A small sound classifier, trained from scratch: norm batchnorm.
Rows from block 4 of a small sound classifier, named by matrix and row number. Each number is 128 + 24 x the weight over its row's rms, rounded and kept within 0 to 255. All counts start at 0. Numbers have three digits each. After the name is the row's rms in percent of the matrix's.
After each channel's rows are labels from the 100 clips, of 14848, where the channel reaches its highest value: "responds to" is what is common among them. Only what is clearly more common there than usual is listed. The data: chords played on synthesised instruments. In brackets: how many of the 100.
# conv: width-3 conv, stride 2 (model.blocks.4.conv.weight, 320x208x3, each kernel summed), inputs 0-207

conv.260 098:118142118109116164174108109149114125134160132130144148145153143141097119138115129115159109135119163100168155106130124108115120132098125100159108135129121111125144149126129111096138161078164131119120110119126156185176115119101123079128121151152183111145134112187104158092102145140145118137126154113131128134105147111164167119125139123131138141129118111098102136110128174126147160148124120133082113160106103168112099083130116167155168136120100167129102139097136089071151099094139155122128118157110110143142147228092117157128095130129143131111161132113119154136122102115134160106086093139132126177121134157130074128145140151117
responds to: the note D# (100); root: D# (54)

conv.4 097:149145108141128108111133080117100137154098072100093139128122106116141130172113145157150178111084089146144132089127143124143172129106128086078162128125127136158098141119119124155161162130162131139148165091104139104132125076109101140136138089133112162118140133158152098133103144121114137100136152099149100096102049138137142094130142129160122139122142154173125141097134096120125138106156149111133150127133103121117148126146131134097108172117112133092115127141112099154146142151133196147180113153111113128155119115104144094132172113148136124148174101151156105144119102149127170151129090140111122135120126079139113172097091139133
responds to: the note G# (77); the note C# (61); root: C# (37); clipping (36)

conv.67 114:082129092133127155119104138133106124132137123109117093142150111108117087137169116136116137118096097149135118108124129092074089115141132129102138137125094131108122065093127114095147138115092123103106141101102108090087101120101135158113106092104149104089148111121121111145158083109135096133082151128128134086134126119120123142108100128135158155151115120100120135109079126084073106100110118155159110109128100147090105100148089106064114096113113133087113100136151107080136091126115117128126143068115166142099126083129084097116133132115105123104126125094138107117108095130142093119136147144112087097111134114104098157138130095162
responds to: mains hum (42)

conv.63 083:116149154133143152122127141134106119133126157120175155131112157139169127102181140152127144131118106117150174102105108137149113135148143141149154094115119131147151134160099113123118111106161114171105160156145115126133124150106128129139154178131134150106103132130117127141121176129120162108131107118142129147113129155152119171112132120135161133138188136129104161149123124152127131144135095153125138128117154146127137145145146171114108122131137137193111081156134143137150150150114113139135186135124100151135176149148134117130147059108140119124135112114133160113115076128114110136118183139123114117130118137092145255133100152185
responds to: the note G (100); root: G (51); clipping (34); text has "clipped" (34)

conv.53 105:150119146126118148153194122133113120146163110152157118176188105130160131109150128114152089149094110108139132179135117116100101183125097120152141087128136127156152142122146115106094128106106094126165117187091121173115103143141136126141127127122104148103112170142136164127154141129159130103116119093116104134117133161107125117132138124139133132161136118135134143143137192146141145146094115143127142177165147121132105097121121135144122163149143134142119171191119125092134111130113112129110144105174139113124145117111062107145185121108115135141133122118103084136118120177119134155128135130102124135092124105054093137121181155146
responds to: the note D# (71); clipping (41); text has "clipped" (41); root: C (29)

conv.94 096:145147133111158083107097130114152123125124121150152105140106169164171161077132155120127131108105154119118113148148090153158149100101107169146162126114132145147133081120074112154154125104138142134148152129117086138178091111131154126154162112157136113083130164162116162110129162105116119151150133122109136157155078125189114118156136114117169128120138118115149120135110101153137132154123131152089100155159099128177106121140165109096146142153113127115148149188154142133101095168132093116154097140147146124142130158146082158100138166104163121133116136126127106133148087144173128142147114195136105117113144120154137117141119109127
responds to: the note A# (77); clipping (46); text has "clipped" (46); root: D# (39)

conv.135 103:137150114176092131104127102134111108120090131144112125107139141162163133133143108165128107101106111177132120165135119159132131129122173123128129127135104178128114132128134128136093085115129119130122119143147133150091100148136160127081133158126088153155149144110106106153111149128134087122102164115181110103106117116099124115140115170205128141102112134131093172109135150135133141118123172100111080129117155112157092098107174119120155154166114135184149113135127122169096133134115115138090165155097126142156148112160147088104110184149118161126125136171147123147125087110127110160118079143091108078149145140129145146102135104124
responds to: the note C# (97); clipping (40); root: C# (39); text has "clipped" (39)

conv.199 111:127131123127124089128121152141095110118121123169144113155194151145151185162140121138146117130159108144146124168092111122140134102124164098139102154087128121126038124153088155162139099145138165123105095139139113139134145137107102105184118132150181128115115149139118105144133166139129131141107124144180136125135118165162096174135150102109106116121120140119162143036115102145150095154137108126177113154168153143109169133103156137140121131107110114149154128170135148133143143143148122097133126082136135164160111134129100135145130116135148129156123127140131156114091150108116102113159106132107112160115112135122139164093119158099
responds to: the note G (61); clipping (47); text has "clipped" (47); root: G (42)

conv.130 095:168172142142094163097157116160101165135181131161158105142114126131098135154122143169128116135150078118099143181157118143089077098144124153088114113121138127133132086116164143141148153114140124159145089151129144159140118051110139119120120100144112157132131102098160128098178148109147102069127139098129109122176141116130102141147137166119127110150132134127156185161133142122113108130149132115092113111141140114158110098112128161119176124105131147115124104111156146080091155118117155120154098108098149123119155092143137119137143127109141166145092127121093124128145172126140114119147172142133118161145098130085112116144133134149
responds to: the note F# (93); the note A (66); root: F# (41); root: D (29)

conv.20 103:139115139164101121138126096122110120133132143144168139090119126084122153105138136175115129110148123100106098108200116123122104100142171146160153122138149079167192091115132127140113139088130139120132119133098140141110134128123142121139115131151129150111147135150083171137158107105112104120151126099105155126100132147098122110128133118168082118122106120190135129121149100142140150115109156142120129164106118142111084081117115140105112084175109099114126118136105179132142095124135141117108100135093125122093079132132087100145140097100180102131149094176100104115118123116091117174134097123173124163102155117106082108115133128155
responds to: root: C (34); clipping (31); text has "clipped" (31); root: A (27)

conv.210 099:131131121128174121118135117124104122156100106139128171107118190137112126116090163160110134086116110151156128172143143127151150137109143127105152116160119138155138130127130103174042143114108155118152152186153153096102151147072141126130133124103134149129083142114153117167118081144117150144169116141120134101126108124128133156133128090091122130120080115056105127103140150090122149148115143086114141123152120130098136181152096123116108126138133128152113149138120109168161135154141097132066124139097148146157120092123119111119119154137145098148128172125151115101145170163113123142108173143126140130111146089098128106139123107163
responds to: the note C (70); root: C (47); clipping (30); text has "clipped" (30)

conv.283 097:161105145106121113111101130146151134117148119154086156126125117104108159093147088118109084136111153106131092114108153083160120112142111154156107117132121108113130086136127165136107122136158131141099125091118148149155127093102144091157117098145101175104160159125105145138109131136151140149108164192118143132080093092135143140044108141117151133166133177099140091121126123150123133113106118069160124095139136120083131076113139126134129100129106128130111120120122138059135106140128102130100135139126114121137065125101129136110145083110115121116111124103154114162138133116152112103108076085152125102161128116131134101154155121107
responds to: the note E (65); root: A (38); sus4 (29)

conv.78 086:170135093088115125114145078157128131106125144098133089127143105106137132174147092108175125113136123126106139105116148116137147155097111123079155112127112093149087122090154088146171130121160141136131128178154130089142126127153107149161152151153147090124161136160139147112103145145153109114139132106120136112109126127099124159121095150118139151131137137148148104151094083181120156108099144171150138108160147139197116114135148084119092128110101135113132122127093141168142124105133197135127105108140113162149141144085114154133136110110158137144092152132121135132105152137103147133106133140168065099107152136151187105112144146117
responds to: the note A# (99); the note G# (70); root: A# (55)

conv.37 106:084130158131148147085139151097176158139133120112121155104120137106132058107145107133104111137121144069119147117124114161148167127129139131129120166085116102114199104143120117118135086129090139153134165093095138122161146139142151132130116134138133112107127129145119086145082118115150100084126078173123145136126151138120120110114131128121132122096145114088178149154115124124116183140175104140125153129148081123127123118189126115149156153100150099129096110155131125080128096109109103149097120131164159134122147149115115087157123107097064134142111092149113126117130134080126129134122094133123101108115157138142100133135136179143
responds to: the note B (73); root: E (29); clipping (26); text has "clipped" (26)

conv.169 097:109092106136099119114153141102162144109121128155080077084096137158100064133124136152165137110121108111163163122154114103153065159165121114165160121096142123116181095093117104121099128114096079101157126115130136139086139155169150097095131101128118141106136099157113137130111118093093100138138125109122104128129139124135172134130129149097102133113127107143116119161134102164111121104134164070138125142168095131168152128148096141131119118110109142132114138144143138118118141136107114138085120097134099110153096126140156138153148132146128100087129109101123112084140169173076155123130135153094147113099140133136125139068154133122
responds to: the note A (65); root: A (27)

conv.250 101:146129154133138126134147144133156135127081123154124142100125184110122125120160124117138129167103124114112169134141150104108115130083160114157169114137160098095104129144124119151124125126133128147108135174137100119130122154164154140156139140135103141104128119097105082146077092103103128120161123099133147131112145111104113174159110144119129163114135117103163136155081143137145118099212135075084108088145117179101134154113108073134107099135089101130156131093135116137140095111131145139178138129088121129127139094153140095068171157151139136127158116147129095121155150119101164130093127126148153122118144128165155115119156164120
responds to: the note C (88); the note G# (83); the note D# (63); root: G# (52)

conv.96 101:092130110094153118158141104152100096121091094155074120191158137124115096144155119109117155099107097119123077127134143072112126125136102116157127109123122111128148101129113098136126090114107155078120083112097134108134130148138127129165107141125101117111101116131095100119151136218129103130145146148149137169127111099147105133095139100136095086137148109162136107117079138136081138114142172134112115147092130166113131150139112111105107108118153121137130149092112126108152111147107083096122112102124158130162113119146117162099156132091152152107173111158174144127169116139098146151158148133146117135100150131132145098105151103136
responds to: the note A# (77); the note D (66); root: A# (35); root: D# (26)

conv.57 102:150074130109088104114155130120121158107123113090115098132120115125125090105118085176189151096144158116098071076114127103150099083103112116111103137121157142116119158103096110152167131114137160130142118125098126135102112087137132132117153146127130121117129098088115116139127153139119110051105119092116115110123175146085125108118133163097127134123094146107139180134136165095083113140142173128119115131110119099128143152123096100116125129128147153082142122102150126084115113118101139176141121101147134086127119180134129098114161112149134111168151136123160168106124146135116122137141140124132108129120086119112126138109057117121
responds to: the note F (94); root: A# (34); root: F (27)

conv.228 101:123124118127143151101141125130149112142160125114159101155110143083095178090136183178145171091114101133165126114154088125138099103101089134139155114111080105145103097137161148152120123123097122139130123106127088130109105123135140126141133102119137169112109150159107153143143138143101101113182125080126127105142118078122081095137122124127123112095168137146125146104105124161117156125161154125083156127160129109157115101088171156144089128086145109156177144143111160131144149137147115164179106130113109145133165130127147117140146129130145155155105156147129124197121098135155165123138103115144132093152157127104126128148137175127
responds to: the note E (71); the note D (60); root: C (29); clipping (26)

conv.238 102:149129138136158139131126082147155092172174161107180092143106157144103132079166101082123132147129146150111126134134133139114118128141153152152118146107144146173101096145100096151172159114125118131061101135140138131136104148135118199139133133110140147145144143106114138144124111137116127142128094137126160141138124126086103097171156134157117112064132173164152123187177139161102125129097119127134141134097096129121155165135128120127145097150082127118128131149131117111112147131146139141121149133121127134141080120118126131126112133124144160122139164120077155139159136152155134212142074115142095140100150134114140142121163109132
responds to: the note E (86); the note C# (64); clipping (40); text has "clipped" (40)

conv.170 094:125125110113177121106100176107152137117147114084157126111113117106172107115139106103134129140112177163139152142158136129120055128127115097140121184164137134109160131133123084115138148216096152140095123148124148120151170105144118110153149140130109105090100123124145137149147142159117128130117135133100121094182128099123132150113168150109123149167137105168127152140120124128089087154118112114101111111162092120164143124136127161129156147119177126122116098124114128108137161130128085105157114093127098141132143103112119148123166139137152169174086130134106140132149098140150124145102147082087130156139162088128109161132138164123
responds to: the note B (86); root: B (29); root: G (28)

conv.204 109:134159098135099115112148102137162138116118123138136110111156161134093075145133147106149106125113116131166151172103174154126147117129133123094129085127139144123127086148111135135110149135129086146120098095091168098113154163103126142113094120104122100121127118147099102104114142139136141103115125143103113128124122112165127097119114128125076087100129134084150129133150147091150100128108114125142162108116106189108119127148120061127125112108089128086106114098155101086104144127168165115129110164163182148124169123109120142078101091121103106091060122119152133106136135146160131112147134120145137084150151131112154140152108122185
responds to: mains hum (48)

conv.86 095:133176101121141077151177126141163128144088105152112064135119147113113128119115107125140142117157147132082123121136116144096141127135149128130127097099121128144126101155103157152131175141123139127097084103173149118102129135183123135140116150163136091143103111117150149126122140115142112109133102159153162102147114116108108131084138127125111119114103121154130112106140138107137127123145130139133134149122152136084172133114107180152121120123096146089102116137110094151137095133155115127135092151158154155142127119145116192166155110131167121101103148110065156119133084055168128136160068141122167141146141146173096103130097127149
responds to: the note A# (88); clipping (40); text has "clipped" (40); root: A# (39)

conv.117 095:134151143183130100121117168116104149083125109113146130104139098065111144118120088131112158147188074119130105138119152160079080139161137146089137109113107147162158171070142145118155145144159143119145126089127148126078153124163151095112145116130091168139128132167145094151139122124158134098113149185129142111153154168113129123145131117119104108131094133189139118132125123084142118148119139126105112126161122122158136131114123141128118103145131152136132116097147170089139195169139107131130108132147117125180106130126110140105175118122116132123119110104110129107112117137131142105127090141156104134113156118128167143111153174149
responds to: the note A# (84); the note C# (66); root: A# (48); clipping (31)

conv.244 094:145118136143134132130138139156159161081135115144118113134176161129161127087110132176157117117126120150119130090154113144142141170097114135124146111175116140142150082137142122136149146123139127153127165147134090119179123118099196109142150147115116081113110099130156135124084164136126109118120116135163080136121115129163131110092115135102155124086152109092125129119080106114169175099101166135159139134117189147149160121129153136120092152141169116161135139154152144120117131152147109112108087147183147148092144145143150144139080132149145102123115130134118137104156061104109124108123127146132137098134096163153115111075111126103
responds to: the note G (69); root: G (47); clipping (29); text has "clipped" (29)

conv.308 104:137116112098116167111144099109149136140136139130132169134130153165107174087130166187127126070114065098098137145173141149084076153092145128136164110135141112121102110140107147137134134154118144099156098157129106135157143113136131170105109141163120134148127138145139119129126152123167095100156095110114118090129114148137137146147123060161116156148115118149118099108148128152152153157092116156075143128166168155122125111137174143159157093122139098181123109107128118123096123142160140119118130122110113138098155152117115146134159141125168109087112129142104124167143113165106139146114143102161145136108139132097159164150113125172
responds to: the note C (79); root: C (35); root: G# (31); text has "clipped" (27)

conv.120 093:147104136114136174184163061159139118135091135127143166091109144116141137110132109174101140133130070140162124159146110103061129137178112149116106136114141146126116168112128124152125141106095148133157147117093124150108100116141122100100089131113129133100171154108108119155108143129151121162127132133124107117113106149136209148131129125142127135122153135188100132152123159102132093150158117162143128115151135133117164141088112111122141126123133099124128107119181128117148136107097119126146150147168117169117134220166105121125109114127115131141109127166142135139148143143141138130167133156120150083131142131129161149143160081137
responds to: the note D# (98); root: D# (48)

conv.221 104:106095127138153137153121124123145126147118196075127107117146161131105101125098134079143173120120090132120149098077103134144150125146145126180059133126114143142167117118151127158143095098091141124101158128143133107099134112121105154113127122124128175167147159088120122131119133151159146098122157164135206114115114122100169132134164137149168095166105141154119109117113115137152146202108141125130124116133111140137117104152145107145115115134102154114139106138144181123128150121130132146171107134147120123168116153121125127123131138124123142124165125117112135163084120077110105124112078146125112132087146147131109173081138098100
responds to: clipping (41); text has "clipped" (41)

conv.252 098:161107173161141111073164134136150133103193099115134126145143124155111098129126144153137108102141103106115132133145100131121124110130127127112100100107144120120083155107124115179096123089153130128137147105162098122160108141083154098136097124149169110099127144099135136128129123149145105150153125088101112109107157140160154152117137169130133136121151129133150127142137132117178097109139118189115134104133188155148101108117105099096100153102147131127138134102136181096146139116070158156105134146149074136136128093099109099128125120127083118141090116133098130087083149140122134147176126101136143101121108101141183167100114106133
responds to: the note D (69); the note C (67); the note F (61); root: A# (32)

conv.305 111:167117140166136062135113122161171110102147150095134087105139133142123143094146153063128130106149144101109133178076099150115143143112108095097108149149129139157126125109157084155155146138127138118107134123130069126115155149163149144134133118133178132126152134150139137124088112138102130124091140127116175126150141130110083104095151079111098137152166132145109137088120084123105135129105147163145148124114135128151155150125081130152143114128111145115148179135091171182153111137114130127178141125147119127177134097062160101137086113109136099138134157117132153136138109130126120138141132104131120100126094151133155153127102142109
responds to: the note G# (61); clipping (40); text has "clipped" (40)

conv.207 108:147106134139094148126144144129115138140137132125165118158137143129121152099169113057160107127125125109146136139152131110136138148138088112117116129104094160115203140115167164149134130136137097134119226143143147127140117133176122111107134186125134102102102170109147105134115131143147113163108146122153144167134169136120111139066136167163144135139118130113133103176123124181099127168126135164129178162121106138156133126099118136115102125152138140100146152102111129108163123165138128166148110114134123141190158119107108126138137137091102114126191104090130133138154147090133131114122135117132128135115129129163101091101104114111
responds to: the note B (98); the note F# (65); root: B (58); clipping (31)

conv.284 099:115142128151105141132109138122149149136097110163128145069132128151130123190114170129148129200130107131173103094160119147151149139152109094160160121158143118100101139124119153155139148139150105137155117108163135143063135138129070128094127141133126108107156157135105122109092125144165156142142154111096144187120094146107095143146150198149117160153098131113103144134093092127106160167132136087120151161167099122080140111105144111110128109113103127165142099149130160134130119100128133143126101115114143114121145131102136141162142146136127120100102105165163127110126128078122139126173115094121097124118099125093129132162133156101
responds to: the note A (85); root: A (54); clipping (28); text has "clipped" (28)

conv.267 099:134105163145157135106151117127102083102139138119142152149133135119063144166099121077129144087144125121139126124139109174125128136107133144066152121143116088121166135159152142084128147125129169146107107131166104127164141101130126118197102135099113109128152115141132174159147069125135130102103119137156158136181100153131108127106136139134120140129167125126102115128095082135132168127122138153110177117152134159134152154126155144130136099130147117136106117126115146134061110177146142116115145164129128148120166117143048118149117076172155120096137110138117114102121145122128118098142123133116122132146135124121098178156086119118
responds to: the note F (84); the note A# (69); root: A# (53); clipping (28)

conv.118 105:082141149133137121168107116164127140115193127160159138194122123117103152098114123147151118171079117113136122125125108116134124137147116130124153133127145114149075164115121097121122138144147148069128087136151078156124138134127129122136163115113149097143129158151130204106133115142160111118172101100163145116099113117079163125127159135159155133135117121127134117135106144103117165183137128106146152136098114070176117113144114141142125104148115102127133169160154165105103116143124097147126114124090127110160119163150158135067134110093148150134160092145132120127120135124088147118123120123112123159091144108156130089098157141156
responds to: the note D# (71); the note A# (69); root: D# (50); clipping (30)

conv.178 101:117138128164114129108146143136134129163105102134093113077118146144168122138137087127140157150127125110144125206126119096081123143144065132131110119101116134120124173124153108132159098147118094148155127150145153092134114108139117145098151115128088139118141151139142153157164128148141122130128131126107072098119126122088127121165121183107133106125103115130121167191103129146122080136183106140145082155110118111163150140127168124119092122133152148152114140082141167156094138129102144154138100098143132135125181145140138104126124128114111149118098153113150163151151162146142159084157174128117160113106103134151148087134155163144
responds to: the note F# (99); the note A (64); root: F# (40)

conv.309 097:142130161123078075147145087133126134151110181135084151087133137133118153158123106128173110161120128118161120143151180109123124125120171115090123112134144152113171174169177132107079138169143098134098098115180113150134109100140132079120133101120102115111100100082183113180131136140131111132155113118140139117118145138111144096124108161124127124153121128122145123140142141164136165096148068152102122131115126150173140142084125128135128160110155122139139162104141096172166121109156135166148128154128140158111135130145148116127123129131119146160145179158140141106123114162145124105145181120146128097108114164096120152146135115130
responds to: the note F (59); clipping (29); text has "clipped" (29); root: A# (27)

conv.5 113:119094096090128144152139119110097106117178109125131119170147101128104185135123079140102118073152137159153090120140140097132091125120109114115144154089123128123162127121105156132123156099139135156118126110097096092127151120175165096077158131147111121107169158153152148146138127154164102105123132129125105151128101144119183161172117142145147137158090122097103164110118122137149155094149123104118146175163111160094159130105134164121082152136153135089130103152147112145110106101159135115115103105092124139087102124132120147122106125114131141124109171093161166095119094114096166107119115093133109125118124159117147107086142124144
responds to: the note D# (79); root: B (34); root: D# (34)

conv.21 101:119144109121117092136126143157170146139133116093093113192121153132097110162137153163093146139129135128127114096160148139189131142136146137106144140108137122155135147130096123136153117108123100147139099112097116143118142144114105177097133139157097177109127175147132140130134086100160125125110123184158147127114128111127162123142140133112146123124105121147154109121122130099135138139149120132160106129137115118104113197089117138145118147100145126115165134096126089109147157106111183125187166115135138124130036101109128093134190097154122146127142140114123075138110133154154126175150092145146128097113102120136156095109122091126
responds to: the note E (95); clipping (40); text has "clipped" (40); root: A (35)

conv.10 106:118116114178133133126137115129121139094101180157107083194155133096118105122139144113088154136116144128127134113161092134128131126145088137123106153116145113134136127150120114145132144127146175143112096165121116122126145143168138117142142111100129163137117134096108093101128114090087158105107125122102121095106123139120121109130093150161098167135124142232127149087133128139137153145135127097119182138099184102116119086108132092121153175126105136177120101139123177131146125164151168095160122092106164102167100131146170124129123175116135146131102130096118122167132122126112139123126070152131150129128112126143113126107118128143
responds to: the note C# (99); the note G# (71); root: C# (58)

conv.90 095:145116141167182130111130175128122145134092141114100114112138140135133139121115123056114131106107205117111175152073147120152129132166104121131083173131145157133079141112132135138126121177114122160087101137182113122129130206113134141117151129118143122141089153151100153126114134090130132143151081115118151148119132119151135161137107140124148154133168105127101140118133149129157140130096098137183106153124170140130166132117126115133162118101183112126127123144126151156086094115143102135132148091120148088114129096137129099158140146136169133103129152120142195118122119104127097141172149119138121162115148111133122141154134141116
responds to: clipping (47); text has "clipped" (47)

conv.82 092:151138117178141118115140116108131110131143132142128085133089122111122142198144141100106116161106111125111144126131117125131138123119127097150154141119104149154116095139131153141118122113128156169139135116167133131123103124131131161101112124196135115125123146144126098101113092155090091124149142100091125149131145138148136134127088218146127104120134059132140104183156122111127139139200111116110113156110098116126132154135084142146086117134119140089096165152135093146117153102140098137154116126135152132126093111107204119112113134116099153139166122145097146149132183129141155075111146129167136138149140155152158138146144101120
responds to: the note A (100); the note E (63); root: A (53); clipping (27)

conv.65 097:132093148143143070101112162109140092124115107106106128105120105160162115154153134160139105087130100124149144140109111167113117144120106138099124135128125113121060077120133154150122143172137105167113101161137121120102126148138084132120175124148149142127144107152147148144132106107109136099139118125160092099119171128114100101149108169154112145162125079133125143130128070189148149132140134140120138152095080149091200065151133144114127125118181100126129132121140162130140157095118135154123110101156158164117132093097149100130101124147130127112116165143157086088122139112127122150113128147147166150148136104117134126105140135093
responds to: the note F# (70); root: F# (39); clipping (34); text has "clipped" (34)

conv.60 100:142140146136147129143145135146148102150136135143137103094100088102139144184106153146121142140153120136155119104128145111127162143125151123114133124151150171110123163168158128142141166163132147152140147088118113142114134069141089133129100114124167135096131118117138108175143135105129105118108162119107140144122123124117122121082153215134096202147111081128115069215090095156140126140185148135145119154144128108100141125113142124118129133124116106131148075128122106130109153129108162116152135103131118142124091096149122110089121089114137164127106128110172129147108192100120105132100099126120130144138141153143111159136132130118
responds to: the note A (99); root: A (51)

conv.290 107:133123104142116139112129093154120149207119152185145150115185156134146141103124118107121162141124149095103116151108117104126109157117118099134102116149164146120120105125107117099116127107125138136102102135136159109124168084155153146173134130107135167130124133101132118131134128091153123127093111131103157136130146083104131155114142079146165121111107102194149140111171157119126154120097124105137107134124159159118130153108133154077121114125122155113102114126136170163138113109114083132147165101154100166112100135129084148107113130107148115164143144135123165145077089085148108101160152117181119137129171108143088130123165111100
responds to: the note C# (86); clipping (35); text has "clipped" (35); root: C# (32)

conv.98 105:158129117147122136130107122111150152154142143102140148136144095134109133123132119102122166115146159126143090140122157105135119120102118130169149141146110147117168103122078120134088198136165107100151148170134140106127120132141126108118115098147144129112126174165142086191135109126108140112155134126107104125135131144111132121130104139158145136102088131130128106129072147159149089143129161122110097165185152124164129135138107149106128124115165106143126136114115092135194158140124082127071109148108119119093164133083090138102208155110127153146124186130153122122148099107152128133108097108158132155124141140114120065149137135137
responds to: the note F# (70); the note B (65); root: B (49); clipping (39)

conv.25 108:099094176138104113156140168137143129147085111146072165121129132129112121101077118132130105082124148129147124175176139110114111102139137138109179171163136143104158119123137136115132139138121142125132158133151135150112175113140155147082109124131098152169110073133132143125122138126182137162146127128109170148152117113126114113138134107110115161152104097043153133100147124118106102098079094067103105098106118127133170128150135117148171165130127101106122133095139091111151117139130162119150130109100102148141152143156134116171129153110127163125134077128107111136135110141105115119136134118094161165131128115156104125096146108129
responds to: the note C (71); the note G# (60); clipping (30); root: F (30)

conv.16 099:137130115126170146138158107097134134143147153131147112096098105108176118153115099149102131169139133104112105088108120127158112142134175122121145130169164128150163109091110151139135121115140155159154149130152155143104130135128096107122127105118146107125114108136175125136129136143163122109109082129133116171135082140150119116114156123122099093130121124124157175146123155165134104074097067150111173097180133117086129139070138140123169153160102107157178114097104118131082148111139143158111150122153151174139107146110109170155176124142156132119130143107115146149153141117095131100107140166109077119114121124135110175100145115123
responds to: the note G (94); root: C (29)

conv.289 108:105145142113143127132121130157140085117129172179156103149105159115142147102131083184111101127135134117114145183150109088155102105170173105123170129114164103134134149153115144090107130099110125127149136129102103193144131133125116182156098124100096139122108117147134141093147126134153114123154190106130143125155177129145131137117122104150120147116105165082101155122142147163120119094128140153130143111110112149157163140131078135114176119143134073110103095164123115124143130126165145123156123147111167132141098144085090098129113115141099161118127100108137085140146115109096116122141141074163118140146134134087135115149146110123
responds to: the note C (95); root: G# (35); root: C (30); clipping (26)

conv.15 100:119149144128126126142135095129146121141122105072150117149085156135114075135107157130134144178087141149160165101171157137143120122144133150128152109130125127117087116127124129083139143097116158177194105105133118163150125099113094129117142143158138180083136150128154130108117138127150166156149137131136156097179121139135087148158156155119106104144097160122147088141158094151133141144139128138122137130114154121146118104146103139160140149128123106131102070101158134094164094173142157136167148131083127138124096125106154160128162108123118129143108119119142159179122147156158103154129105184133150139106171138141079127115120121158
responds to: the note E (72); the note C (70); root: C (38); clipping (30)

conv.23 100:094106109144126105164074104122111098127128133142092140093074142102146139073114142120177156164112106119148084122048104144145136112123121125124098139126103144108122102102087138084125139135118126134096131143115120116092117098110116149136162133107103141103115139087129099135121137116107098139104142144096106089106129133092126091160134112085107106129113108153151109140160141111136144152128110189117105101161098106125106100106170162120107144119145109107106122076146110173108126087153164119142167086139119112173127127070106129119111089153143130121120088118122123129147121113137126152113118129105069132120134142141106164130166117143
responds to: the note E (99); the note G (60); root: E (48)

conv.183 103:148118094166157082115169144155178139086101109163070140033152098119131113118084149139140128146167117092127122148173138117147115169134125146150124118163167151127164150140147139156159136122116160145149127136138144111130115125141138136155099145153166131138138122105145174130139115116127139102143131122135131114141144168136117139106143077153092118131108146158147118107131103144132154145143145073147096150139169145146135095144111092113148120131128167110123097128099149185098120103134090131112158133128143142103145100083129144155102123108163135160144132133159083133090137151107088098140165133108170131104096131134135118113098116113
responds to: clipping (39); text has "clipped" (39); root: F# (33)

conv.123 099:199131099177154128146138108146139149112135147095136143174163180126111148108127112145153120098127112124128073093095125126134094150157173136097123145130121116153124091107127151171137147125153080128158147159127107157148098088118134127105121163128092112079164146089126169133092156141108151120140129175151148097150125128153103183123112115181166101123145105099140091089117159138095119171109108121118140124123100103116132122114111122126153139160090164127105140117172122132119148146108103102109142159121104148119156164124113147107135107154142094122102141085080098124140109127159139081104135150142116113134131136130120099136137146131
responds to: clipping (32); text has "clipped" (32)

conv.239 106:151136114128131133080138141150072083111064088160082104102139152131108136140095100130141095088128140131142122116130091121126130132105120161145164143157203150118128130141098129210121143113127143142155118110118128132157098123117170178163145129134110147153152144131107172127139116129076142150150128138110154078151133174154106137132137121102121152082190120094169164100116148133139108104132162114162143170162126110138100114114124114106087112107115145138133110179110099099130150140114153132097101139108108128124129146139130133096129125143069133112113098161135106139129141154108157114131124106124154093138128119128110129122145139119
responds to: clipping (45); text has "clipped" (45); root: C (29)

conv.61 098:148135142140170130128132110124137144137103163100139143155136121115153129121122152139139156173136126139137113146145136125116164100115183101093082157149109145143050158171162119137120097126094151139123106116095123153104118157126112116123117145149151179129111171164164153105140161123151113096136179092174114156110101100099126109121120160120097117140141095147105118133090136086157130136172127137076148157135093141179138147110150110159121146174136117104113126118148121109101151125110072139111150122117103136133169123104073141126142153136171145143132157090155160135120083136108136140137152168127112158142159117151101121126161123115
responds to: the note D# (61); root: D# (49); clipping (28); text has "clipped" (28)

conv.74 106:132118145123113127148124111150107121099109167119159133109103120155106100073074139148121126059124113151097156118164145154151099102131134076119155124129132125110147134162135125127133119101082124098138124141115133088123070095135160138176115137113099123125126066090095092130099122085122120144131144121143149169153130127085132127138117127125140101077120099131154101107146131145111146090148125124098134075143090164114125139129108130182119162141117127137128178073115084131141133119134152129118156132141119123158135118082101094092118120152117117167146092133130117132111153149181142127163115162168133144127131143145177133123114143085
responds to: the note F (97); the note C (63); the note G# (60); root: F (43)

conv.164 103:127133100150142123093123173153116103155122097082145136139112137137105104124189159129080100106150073151095112121081140147139117134162076153115139133146109121148126132162107123137147171154118175116099087115112122119142128120156097139165129118121082129140085155143094108182142147152117150136094139143122117080160129128142088132176143116138142131125121135128164114091127166137089120126134127173085149125139120092132101147137103098142152127143146132100130141096110127109123079105128143123157102139103143121108096190116111123141160148153110159126112128144128112098175092148099093124119077160150117159106123113140130138132168154104
responds to: the note A# (88); root: D# (40); root: A# (37); clipping (31)